From a checkpoint of a small masked image model.
Model: 5.57M parameters, encoder arch vit, encoder layers 16, encoder width 160.
Data: trained on histories of elementary cellular automata, time running down, 295000 training examples, 5.2 epochs.
Rows from block 12 of the encoder of a small masked image model, named by matrix and row number. Rows with one number belong to one neuron. Each number is 128 + 24 x the weight over its row's rms, rounded and kept within 0 to 255. All counts start at 0. Numbers have three digits each.
After each neuron's rows are labels from the 100 images, of 14848, where the neuron reaches its highest value: "strongest on" is what is common among them. Only what is clearly more common there than usual is listed. The data: histories of elementary cellular automata, time running down.
# fc1: MLP up (encoder.blocks.12.mlp.fc1.weight, 640x160), inputs 0-159
# fc2: MLP down (encoder.blocks.12.mlp.fc2.weight, 160x640, transposed), outputs 0-159

fc1.348:085128103142137140139093092115129128142161095107085115084144120147136105080102118128157141127116147168158100136103135138181110174127111187128143153102113116191162157111117099177125120111095135144112111117128144088141127111121112097123151123159100147125118134115151127068141137106108126152123131138097136143150111113146115100133119107164149096129132139129160132140133140118114158133074124144117093196138099162110113095127108132067144109107147116147108120102182116148105108130138134
fc2.348:155176173135123152103135126144154131116130146079096150143106121186121154153111136103186117156089147094110100116108156133153132110123137107112105106151138110125126166130159114070087119124118169142088073124153096139118142109135112160138122130107169116111119114127124111133115125120144090182118116091159099081108109129073102102157146142134113155123103128170070137134093147153131104129120116141117134121121138154124094154123122148121128178116132123146120155127112123082155095129125099
strongest on: large cells; 000 turns on

fc1.410:136143145088141157153163114164144143128110158133157107139115119124160128140138137146154171136137108095109134113085141118161140140100163151127104154111096141133098113161141111110102172159090088136134133097166084131140134106097172134143144142169141122117104106133106120110089136166144150176120139115070173131142134178110125150136133112147125063146163114126085136100096098116109106146129138111101163117137132124106124162134124145099115108065158087150088116151147127113118134124107143
fc2.410:137125135112159112092131106143098160132119111104141090172147166147095094106167098175137090139111135094089115149089074084119097109153171130131141098136102103157130118139133155100110135117145121102116150136106129144176175117141129138097120110126136137122077134116134109118118164090126173094158100103103122159089143111130142113138198113160153145140119145109117143131124142103174148146130134165127142120134165096107149126131176098146134114176129117104162139115118154128120110119110139
strongest on: 100 turns on; 000 turns on

fc1.51:132157143152111112056128123159113093088185143089099150101136123077142129132125134171140153127155127132100154164138145128091115105092117144146102123148152132131106109141146157171142132116096135126111126086156127100132166141130120117093149159113102122124133143140156158169149176103117130138104090124094121113127120138141137119147128153128106166105103144162144140106168135128138111118100093083123188129159197097155099118100137113156120133147147113167154159150106135124111119127135150
fc2.51:201150146152160120125170129133137118099136124116122127118123113096129078115111125135111113135136131103162121106124112151126188128125133123121121146134134140146129125175113115135167108096131080115171122116176093151080121130117088136164110156118131080145123154120127140099126130132125111145125091083164142122148097124117173109162149134112122110156138171110177141132110130140121120096115107161134122161118132112136134102179095177143152061130127097138135089158149087109134082152138144
strongest on: 000 turns on; 001 turns on

fc1.537:102185121140097118109095145076115083154168062130121123141139157141104107111148109136127129141159123166115133179149165125170121129135119135136167155104131093152113107065129115093170124138132116140118115107139125147120139103137133132147122131120158118129113165139108185110136097133097119169101168172123141138159126149088121122117132157142168093118128140112105113145126123121121127133131092149109126170118134155152082110093079132130089148109069099111109130148129099133095134125147112
fc2.537:133160103164143132126119138128153124188125143110133106107080159153121113094103146146154108102136101123137100128129180137124145165144177114065135162126136074088108144116086142102137160149135160123162126128135151127109142120126114142125158126117116148133132123146121085116099168137130057178096108130126110111144170143104091105121143163111114168104135139079104125155094135127157129112149131162123125163148165121101123109100150155149119160097133146167153123154143149103140112125138151
strongest on: large cells

fc1.324:143151146143170110120150104096082097136131134122157075100100150123095130147151170089142136138155101106113118104111158124139108116122152121158165132097123115127127089091118129116116111117118105153118126105143138105131157119131131102115171091116084119151169052128130146136141153108093123105158142161160132168128112162103133141155102121100119077119134195102134114169195125111074130092133137107130146149107117149137136109150153115118138135086122131134148154126141117146107103103121148
fc2.324:155109121126139109120095134162160096112101121153089110144122109141111155123138127130137097155116158166114119083148145136097160119130119144093144101182117144123121127136143157123131133119155146114092148122108106076090094130153164150134127147175094148143138124125123135103133145118108112145131076134099110141120159140094151155160115130108074194175111124104084114126178092134147124165157111106119168129118122098133144110117130131115115202171146153137089139167122145106127096135116134
strongest on: large cells

fc1.448:114122156186070146153178147133133129125116137126130132151098115145133119125102137164111119131117096116071145105116135144149122123116140107071129121085094135073109123192199089123097150104151120150113114182130158150108102146124132154100097122102118139130146139125122116151126150103105138123132122162160115147117137117165091088139106129100127157113134143167110112119139171132112135134141153122133121087113146105125130139096118108180097138105089136129145152123155156077146117154107137
fc2.448:150106123136135127143100135121110147103131114099144114036088139102150170136165101119122096092095139140140152144142121147145075087157132110092150136102118144109133123128121146158181118128147095120130085154143117116145115132142127093126144087130122126123128149111128138106140085117111132091144111183119160102114160142129135120064110123157139107149118097180160131107150135144103152099118104126142091117126116129115149094179066099106102127094147146142123138106137126142096087115129128
strongest on: 100 turns on

fc1.120:132132140134181135104105117143136149153142162121092161153139115135108132117170089134088115148131133092172130175134135115120118173146156111086156109083103120163186134112103161096108116132111141157129143163134104118130095105127120131149132141095139169172201096132105147113145132105121113135143113131109121150125162076109129102112116143155136051108130086143148136133168084125166126087108150104150117119130140120141103108143114117117143089149132148129138145133096133151132112131094117
fc2.120:116146084120105138134153113121155109108107114129150111125137112129108110135136138139140131097108114121142139115118128160087139133147138150120121111183119103144116149121118134171176086141127146114000091133113123149109158136128138108117126101146147116105110113102121139138160164154100140114095135219115123120144128154122141124112099099126150107132146128127172128111078174127105137119136125130115117107120108125139138110132124109130123193121124110146142102146144127172152133121141137
strongest on: 001 turns on

fc1.364:119105155137116167120115149125118161145179109108171173172084136118061163164143105148116140141152139111133108124136123135135119143156174112093099115103157149067166091166081156142142131194151147124114117164135140163130130107130096147100161155086151150160112129121109148130136082150133135144125082132165110137126108164145117123115149131125129112105093132154137155102140148130113138141124126115143123094129120148122148100126181124134102127131132113111145128139171124111157106138118174
fc2.364:142126148123102139149102135108115088137111142141134155099098093122147145153121127122112151147133113184148135107108170134119145151138100135145174141152145116135099120154140141132164173177153116146132104090110084100087084140111089125116138111147105167146156161108129092080112143124117176104163147133121177128119134141153137129129083106164094136160140162157198139145107167140093124109108095087135132100163162161129156155102126111137147141112140119147118122120110112159110111149125129
strongest on: rule: rule 62

fc1.368:131132120150171114150154131146116141085181112142137102111129098122089128105151138122116142106145113101190140115120148140126131155135130140175153091079156165080165111070112124119119181101115124155130113120113118157124116089128133107106143096131088117153137105160086113174148111133098151119129099117164125106112115134108137122121130126087114079136130141161143133153177092118099134085086142085111094104130097133111124131145112140134085132122117104131144159141139092166098117141155148
fc2.368:146118126157091106148114134112140113141160134134100096129106119153124090126147143116137122161112157200125092109183163135113144109127140140087122126136088120127137130146178107139122154131160136138091127135119144092071143129132098159123102167105109164121079105113176136091137142116134147107135136210109171112138126117122137131134147137129105107150105099073131144095150100113142146121139147135121134099159123094137117121100137150157096150106097127106150141129144137088140072093133157
strongest on: 001 turns on

fc1.143:154155089146090135138130156149111081123128116139119165110119129123122112166103135139185137106120126159144124138153106131124165129144155167158099128122132106090106143140148153134139132082111112137127118108150133135143163138158152084152148131130115149116113131122113126122124112109124118089136161135162113143138109154102120100140144115103154100141097153140131150112133131136115123115128129099119079091129150135171114123044125132118130163149190113100095121039175149093097105140144181
fc2.143:158123096137132134112118132149134104177129128132087100122097120143120131093084118135122150159126146131118113112137140122099148140131105066120170162097124130127116143141088123100147174152178163127202080156121117088100093114135099139124136127100119164144167135163108108124120126121109141141144108116150148133137125119111151165143143140142097144150130081118106142147122124163127105117109143159113133134151103123087131144209117154121164108102104185095111120148103127141149117112110081
strongest on: 100 turns on; 000 turns on

fc1.361:132103149128097155134122144160115094115129094094104113095139127101115128119140126101158137104130110159157144183124116122108141103124097167109119120158142133153143090108141139082132110088125130142136127161136121169092171121135142124125165175134151121093155096124139165157149127165120095139149137151091170176134150155097125105123142123183105175081115134148154130108159139121083116140125068109122131103150180108121142129117158094142142115114139128106094143117105164118112074114133130
fc2.361:142145140130113096126100152118122135145132104106153138119132150159125095125127127126123106108144125124112141141110104126128145133125100113155145141120152150121136171125118118129150126113101115149255135151144130135074123128125100152148150140157114123104122139135122119128112160105133123116142146104128131169131141154139169118119105134142117128093092144098132126111129123106138163124157124116138130128115131157126120115160137116122125046147124165146132137121161114122141064129141130
strongest on: 011 turns on; 000 turns on; 001 turns on; rule: rule 11

fc1.223:126124102159141133104097159139099108129100109129124148084139176111098141083107149108155170134105167167134125110143119131139092170147127136187173156146127116169129145128088151136135113130142125140107122129107111100110179133111113095125123109153113173148110133131118172145141141133149146127148125094086157133141115122162140127188120075110183072143130103088130126153120117128087101131105137163130121140125145119123109101137067097114137130147143131108123118120153121143128104151099181
fc2.223:166153131101133094133161127136079098125155153115137148178111108128131163151131104143145101141088130088120111112138125146140165108130121097141128148123160136153118174137100127109140096111136145113112090151124105125143135141169153159152132121044125132117121094126124087162138117122156132176107136107158113131191118134094165154161136136101134165138135130145051131160097124105161093147128131147144131116115123121125120138082129134114161154138117138169081094158100125104132109115133128
strongest on: rule: rule 62

fc1.43:142131128183105129129135110134112133130168147126158112100129112143214131073111129134107128155144122126107154110145148135137159107114114108107108126100126090116115144135159134114093134116111080155123148128138140060129179139123109139119134117115115142087157095075163055137122146161081159111140133165077160171132119130137135121108112124131126131093105127146126093170141083110156129095125115120125126129167146100131143091108115119125143130143093139153140120162102106127144133128102089
fc2.43:121153191109135164150151099161117181134111123136139096140124153084111129135119083149116066142105122119116132143110111132141076100142174124100111091100112119073112142104119138160106129140107121089138152138156124123150136124111197109113133108129152119080101131149130155173157128093139133121149097161135131109145161128136119118095167143122130095172125125107132155115091143102131105143124142143132123141061119137132165138164111112110134127143137151137138154142184145104118098161136128
strongest on: 000 turns on

fc1.314:066100152162138139113126122113152128149151159096118127135137102153142151138142101145118171157117096127096125177142158114147126153086120152107153115132113103111170095126137145148095126122117145103108127117140125119136128146119086165131144152108144158146131094056140092134102131196137142129139149171105104133143128105123131146141140088105161114106126137118126128090110103100118123126090137123120157120140169118146096123174094075151111117114082141123113176081127103120088122154094147
fc2.314:128149109083115126150136091133110137097103122136126138162090140117110136116130145150148128108146104121138134081108118138099128109137115149151117116129120145123101113108132097126200142130112179094126139154122116136155114112127145113137154123108132086104084170153120128107137140113125156131159121120119153073129162189109082102133098141150091059110161114100130119118121134127062142115136107157118110138076115149085123129130146154096156151132116151094071154132124171141108155150140161
strongest on: 100 turns on

fc1.230:123156082133151102146090152075133143077136143149152110130139147146121184147097107140109130142125129117088131129133143100131120118109126113145100109094140127133107144165135123154107158136117106106111133122126153108147147144111098160137175106160127133148164168164147126111194119114104131134106184077157098173108148146146109106133132165128117090124129106127126112113119096098141120158113102148124084107083067123095134111122112127098122155117129148135148173120146137164080154138093112
fc2.230:152141065112125094155123173080143174117114124118140115137135129153109147131143111122120136093122108162113119146170128118132138171103120125112089161117169104120132108174117115094172128089120103150056135142176095112153114125145107153144121161165114150131118067126099135099202154100133105112138174140155120133136120110129112104146135119141124135153133132103135144102117134102115109120141120136142105196118124122120153139158129136151123117107147144125146103126183090135167111129133119
strongest on: 010 turns on

fc1.476:094121081125145127155122139090081131125153116137113129106130129083180109094112133117106140106137132132160158184104178140102103115122108117154177170125099157125134114103106188143127143127141103128141123073139135135138152117139138084137159136116105134119162137136125125120157136085140081124107130158109149142152125149124117159137150123131142118154144122139146125167147105177147161133140149111133124119175060118197140127092131147092111127165140153173149093116140126132135117146104121
fc2.476:121124182157153125125138136096129151153106126143122102127139117124136071116092171129144130130142119161115098110122109104101144163116115074073093127128149150130152108139111100110053168202126174161114137067142093168119151133089112145147097119103127127147133103140108091145120147104150110135131117077118128141154136132122120136165161109087103129107108144117106162134146096087115159131139152171112124119136120130128143132102161150134111124130111165117135140158110116129147101106123144
strongest on: 110 turns on; 000 turns on

fc1.239:090127143153125112127169116126168124083110134091169126089161118162089124136125148158120095123147149154101166124156134121113143096123116162098095122128151101152085122100121138144126092138102075118132169160153122147119196149091123146113143108113095131171115129136118139147144152110130149111105111130124095116150136137162141119084132137122109137120099075160153151133129114145157112086106117084128162127115122162094080150149113093086127146126083103164115143166109126140118117109113129
fc2.239:113086194144143113134128114141145101169150064111131134156105126104113095163138147142134125112169138109162146085123147145119151114143123145120140101115121135156087156111140140142136107186140118141227163098142128121070124142151147161143102099109106122101135127137148101111095110140106128130105140097115108114082152112131127157112125125129151096133123130148124118168087164141130113127123155147120111097126126131132120149130168158127140056148132117126114120131114163107091131117125091
strongest on: 011 turns on; 000 turns on; 001 turns on; rule: rule 11

fc1.535:126116096152141148125120131076159116117147143114135137121145104122186134124102163081150113114116142157144113107145127102163106162150109099156155163126117147145136125144143105121104147151152142152146118104133138105124128113145184099103177102104075114116143152130126153104149107141148099196138100103144141108109047146164093135132145111111123128175101121133116113163102137101130097107068117104116148161167122123127125139111105152155103144106135111159115136130147144183129100130130134
fc2.535:159138129141145130118127085101137110148120118084121114153159142126093139122115119092169122146095150111146135100164097104122137107140129143110091078132086163138117134167125104169117094196129156128016109132136122113137114136145133167139121157118148104122137091113142141154094141082130120180133078160125100146131106144122132130153171134150145122134145124122112104115125118143088157096129124146132094126128110148123124112104151121128123144157100142145086143117137121133177133096154106
strongest on: large cells

fc1.228:090132121104132110150112121130088104155130136123165100124135170079144120101132158118080130152087133139159154153139106132149138113144129106166123098107150154135102107125115167133149085156139104126142178100118064147114176122133107129145117095102103105112196156108107105124117122107126128094155061150135116117117136130120132141133111121166164147174093151135119127147153147162132140083135112128116118154145131145126093088096108105164117118134144163155088121144093110115145155104121114
fc2.228:136114116109093172138160124067121113099105110146142133090137117107124102125109140147142136097137120116102143149109097129119163143109099135130145127135123156081122132150154123186137155120131118153049170151112116102157154136092155151107101104141166122116122079093165110121124172128141114162112121123127134148133129129183117108120114123105056105088134137123181146129099102089112166144156130112123117125145102156132155153132130141135154156119115097104134115176121163142123155142141159
strongest on: large cells

fc1.443:154158113095139180114122136126100144140138125136129149125156141124133156110119128127110131160090121121123091126150136113132163127125141135112152122140130122083122175098094138117110094133146153099115090151100102130190130137138177159150102045105125189149090135139153105155136111145102163138166162134158133106138098124118099145088119122129128125103148127119098078133123138142125145090103147101135129162177107115129152132111102163155132174127137160168115078092137108111114140105115138
fc2.443:103186153135126122113107114176115130141165107127137168089139155082110105102117087166138123088143153120134162101102193117123140129129129108124096131117131158130099144117161153144126126123112154130252161126120142153135124134100106136113075123120153122111125116169108144112122102122107097136091114168128115140147115149125134132133128123128135124164112114156109153139161125135081126129112112109133133108100168113103077143140133136148146119113116096137144160176131135146131103154120129
strongest on: 100 turns on; 000 turns on

fc1.464:121158149129159085135164098156079138124215142137134119093157097154117145134132101125131098129150089086135128126096128123153096127115115171132141095111120133123154124101138094127134145091117174157135118119122126145130131157176153123063143092122122141130125130130114098147114162167100100104142113121106107167131096100141111150125130136138124135110116126155122120142142101128119095126098146100142104068102096150150109129094146116126101118128131103136146145172189112180092160134135119
fc2.464:126149183108130083092129135125123153140095144113124086175082150142118140162146100084129152110115165176141127096165144148108107128127157142090094102149143110122140109129140119150075173133145101146100115154128114119104136144101083142124118168166107160138100127085168159142133120107149109094097101154127162117091099124098079123103116106120144122166173153142124155093124125117106083109141126121155149088112160107109099120132112127135132149120141151117123158120138165146134122101125113
strongest on: rule: rule 145; rule: rule 62

fc1.65:138077139158125159144092109098149109150150201109114112117132142175125148154137111145119115112099098126126131103138141140141115184160131108136104137113134153142139144172095119143148084150121124135130105148106112112153134156110132118135110154138131113117122101125147073180142123116118092113170111121160127118069125107117137059110095084096123113143112096127116144126102116158139093112120142118167107078114151104111110088118133119104133126098174116122106137099103148083123100105103163
fc2.65:151132100091096142121155124194145112123125104130106119132177094134132134152121072133074114131125147125128125124141149127124147079155126147146116079095101122134142113157149118202194082155117155134079102174155154129149092120135109110139144114094103120116174118154127136137153144132120172127126146144115142119160110125113148152110090124127137139110144106153123114140086129147114080111103137108154135143096162112140141144134102153108124098159121130121118153097138114148175110161097118
strongest on: 100 turns on

fc1.196:105144124118140126152090162077145087097135128139137146112142148147105156139099116159121115066155124132078153130113166107134098118109126124151084098122133139146153146104090126180112154139119136098087127128142106119131128150144143147180127131149089146166108148127152129131139172111153109136157138112127110139110110149156113077110128173114144098127111135168101092113116208113166141090137137092121141153158143141101131098114104130111152150099128142165133146158120127166085141115117132
fc2.196:111119123120138132137139098129123145191107148117113108098140121107095107149126128125140156158159136112100132110137127140117166173122130180130119149139134117135119078162104121073156113069130066133063091131119139143152139135090129136104148148090158133102150096127123136120141134083113111136105170134131130102183114153100141121109102134144147127125113113091151157120189148146119092146149099114129097166095121155116119142148146090131091128097110132090137144162169142137158107126133113
strongest on: 010 turns on; 011 turns on; 110 turns on

fc1.329:136143118074141110126145113108104152159151148155117120091150137041066173129122177108129116127151117123112161147154123113106093084151115131097115129155133115145087108137116160107123120113124140138118126097148190144113130113127151132126119125186152114146146113132128145124110104140094122178142166128136131177167113147138076160163137124129138117156115102104151145136103129123102163111098130114121142105119108106146169095118151110105121142110090108120125135117128126187105142153151163
fc2.329:091120211144106098134137110175117143115131091139141098171123114146138108174104121145111138142164125194114114114131129096113099166123132100104112147115117130134151117085140129161126162171167138158183156099150071119094150109078135145112123121103138154158085142108102094136107150107191130111138083118112129124087119118075137126143136119140116124126145147116089156105135103107111124154140136128106110146107152126107132145116156116144098127106120159107124126151137144128139124113117153
strongest on: 100 turns on

fc1.563:149119099168121170143156135097099138132144143114144081088141156129160161098125123113106089108144088105155142153127185077162139100152125159197130176101134103135117098089128132159145100094080092115123094099132168136143149167141139127159150164131143127117117114136102143110101093113099130139143083131096147117149142138094116122156147117126106101148149133164147143134118113134126183105109126148148160130120099111126123103101134107141138148091133134094145141082144143144106126138138121
fc2.563:170107181121182152135107158123145133134163205105133104132103123117069111147093137141102109131141152094118078085089119139155068122144140096091168121173125129128139138099139104113117183131101149151153112096116080178121149144105094140107114143115122125151168154137087108134153096096150101124137155137153141117126126113120112171137131110133102116129115118128120144120097113125167130093141094139144162142127123136136162118131131142116163168163154113126128148130112143123132118126123125
strongest on: 001 turns on

fc1.136:124104119161122109151111183144138113133171113135164179112139119157124141138092111132102112048154104096145157152120176102126099132101101108103091091120178111123145164106160121159133130139121132114120157087147115153111149110173154152156126128162084132143116123113103097128133147121134148147117140114101109131122089119166110096134112143167165078137094116164121086143099164089154136109141115116139145115113110111137150115146100127128138123130147176134092122155117126133085138104133139
fc2.136:152125105137136149143143093133132167185096139140121115172137131053139125155181138126130131182110127171140108126123078156172155130141130142142149145153098126134122071143155125081135101132130134135148115109114151118176125114060140129101149117099150146109135131130098138131118097147105086115090103121138148108171128116081129142116126123107153151113138152063161133126141102145105105150130100144120117065103117157112154152173130136118117143117139103111114115135112120123144153135136140
strongest on: 011 turns on; 110 turns on; 111 turns on

fc1.499:126146111106190159073123184091118106156142111147152141100128125139152128111102127108148129089160111100093157077110099086091114082107118128121126097137164118161110136103155135138123157133129087110117103155154148114107159147146158126152126149118084103173132120163132144131131106095141146140171143150096106150135135155132130090121098138135163160113143094146150135120127171141129132107110122111140145120151157113127183083150096115089143125101120161106150127151135123126094104137092144
fc2.499:150139130125096152110128110165134120111163128153123113157139124117118100095152124136155108166138132137146084077127125117153159118109134126107128128156144161120133138144099106074126119135141153160255160134137111177079104131142125106124090101139142078111115153126148100125114135121098106135125121142145109117117125157115175145144142133120108130126121142092146133147138095154141144129119143127147122105148142101135153129120109148128132054130110153167145107113117129123125106145128124
strongest on: 000 turns on; 011 turns on

fc1.161:129099105135093164125113162081108141131198165102127113114110145172123129106113113084121140139145104139136137146152158105130162109135092138204111149120110146116139105092077143133124134140119134088123136140127124145116138150174111126124121091082115120178132173108137145140132117149093179110136097100147133078117150155100085145134141131133125111163118145110135140150089141167147114132123116149143125105155109144135098139081133109164105139169129114092089125121120131117120079137145154
fc2.161:174103135146159142151128142136121111174134139127121140119072122110120116157080111100112180133113134134117116076151091143123173116112102130107178127123173154121085152141074112157113171153133151095122124143085172128122123140115126150143101134066110124104131109108109125119118153111129085088136142103116137098122087155159110161149109115124092076093135125089131147128111109116105135090121125100132148129115147152117103140110126156149149124163128114125118088098111147159151104143127169
strongest on: 001 turns on; rule: rule 62

fc1.548:130166140188165114117114145151145142123113116094142145109139117150152138153150121147138125121156150127117127106144145129095126137107106153141155137080141089125098115129159141139139121111078073143138114118147144088126177107116095156099128124114149133105174151164157170149124110107129126132117133145111137147146103141143138146141081114182142110080136109096146127122141117095120134107171122137138168093092127135115134143138177075153066128155073090137119106096135156129104098154150152
fc2.548:131103175132160122159131144141129143130160092110134107159138118095131104139067119153104157105163132091118118110116123099087148153135115121142097118087152103129118118147145107146177135118180101137200119153142128138098137140126083176132082114158129083123160120153149135119119100112120143193127162131119114145116134141136116115128124136143170100137114082140126116138145135137163101144135112180135092115118077118125122122132135149145128051093111153126129122144148136146087116135114134
strongest on: 111 turns on; large cells; dense start

fc1.232:105169110126178133131140121168106172127159109126150110202100171115125150146124113103101088146174131126131147140133144112118108158124097149109149112147161171176143163112143160106110163118100155133135143140149138126109104098151145145114157159156156152166145111151114127100107096141112142127130169157101147128141128102161088148086141190122115080128151108121149098129141101150126144158125142107126157149119116154139141101152139155096157126122096090127142137142123093155097121133123090
fc2.232:098129224133110084095098086117114107105139129144123094140129184144117158113155124133124152173118130142135105156115115143143087141161117127101120101134142067139104132100180110127103122136104101135135119152139109130083127121124138130145096141201112143153084116094074149123161143133127138103128118153129138113102149119118103101102113133120174144108179135124140129103106128162147133114150130115137160102101154119152139114108139099144105162132115143164141153120156142149111133128135167
strongest on: rule: rule 145

fc1.549:108135138130160165133145122110116119161116142110155120183157120116102134115140150148127121146131139116099133119168102163200117083113113121114152147173094054143120099142111156149118159126138134155134081084090161130148139128124128138134137114062119109145131133114138171102131137130112133134159120140101163140168088111098112128075142114116121130135140163119153119120139100150083133114112174134122141098123111138093103092148153113118123169101155093163146152106101120123118078127132116
fc2.549:123143101141118132119092156110101116121119147115151113162140113170127153142130099115145103120126118104147139104139096151123136172108107110142112139131138144149126149118149127134104166196103159122111146149117122126162078114114102143133094128143089133111098151120113093131142136079110110151109186129132091123128144129088102135075146129166081162121094138107096121139123148088110151145165115116143147117078156137100151131120115120129128168128176162095118068131180081142133174146139131
strongest on: large cells

fc1.570:145128147157141158137156088132146132074163096125122154078168121108115142146118148092086121123124116149135129157150163083111147117129111169093156119131145120152106111115141110169128116129093093126127144128114127160106198146117137138114138110107121131126109130154108149095136149138104155137094114105133120135192092121145124105138103135120121155128115119174136167083125107159090089110106137088131122136122120111134090154126148102142140148176094067156158131141150123097132093091106156
fc2.570:134097135118129101139097157107162119096200067142135131163105161128098098161099110118137130078108145148118159132092127136102131124124131152133135099141128142153126146092121093124122101145153129118190161113157115118090084130151120150197122149121095111123143148125140097129140096155157111152149110121151156110093187101137116155135139129127159090147147152146107111145161139132170105148121149148128151103163155125122129141102113180113149076115140129130135130147101130122133128086120116
strongest on: 011 turns on; 000 turns on; 001 turns on

fc1.507:144119107118117135136119136105133137120042137144123135094142126112132141100105187117183190108110164132152121152125125142128127100119148105135131145136148081135136134105162112164118114148128119143138125099093132113107159137143112118119132136089081166129118163145128136090156098160111158106178108128111123127151143146121113081158130082116152152145114151079119167136138092124121150095130120112131163150175147087158134120151107113165078116098141148145129163141131172142133150094116140
fc2.507:133151074164135151155117140084139117103140083120119128167128101091087141122095157125131123125127122085159143131127103159071126106127086149115107156131127181104129186159118138126076126136114123131088119104129140127152086113133141131096104140100161086121106119143109122144151104115144114132147157135129135171124153146098115131106139144155132084160096122088169134123161124132122207145150123129130140163136103134091147108111144129125137162184094097127113125147133146129155110119121103
strongest on: large cells

fc1.218:111134144143110162140160140114167138144150102100082106092093108135119141157122146153141123090125079139116166173141151128102097092110138112118117123169152116146125130073180121102126100103151110135108161102157157145116172138124111156151169150164122135129154125159099145136154136114120118090116169119107118154104115149146124119115115143155153167079111085107151129108161111081114097114141088084117180126145112147114139137131170113138143128144140134131075113103132157121128093120112114
fc2.218:156122192132111127116131114099157098108155093138165120119120106157075122131159127118127111140139154115135125134151106128100168176131117155139137110136128140137109168112118126128144108096147137153202119133157094150091148123123114114148113126105099130115103091109110107125123102118130146155144103089127116136168127119120162122098158139169159052130112134148183171109128156135118148133135112146119113120130110119124128121123119128126101051146118105174095133147166106126135070088144123
strongest on: 011 turns on; 000 turns on; 001 turns on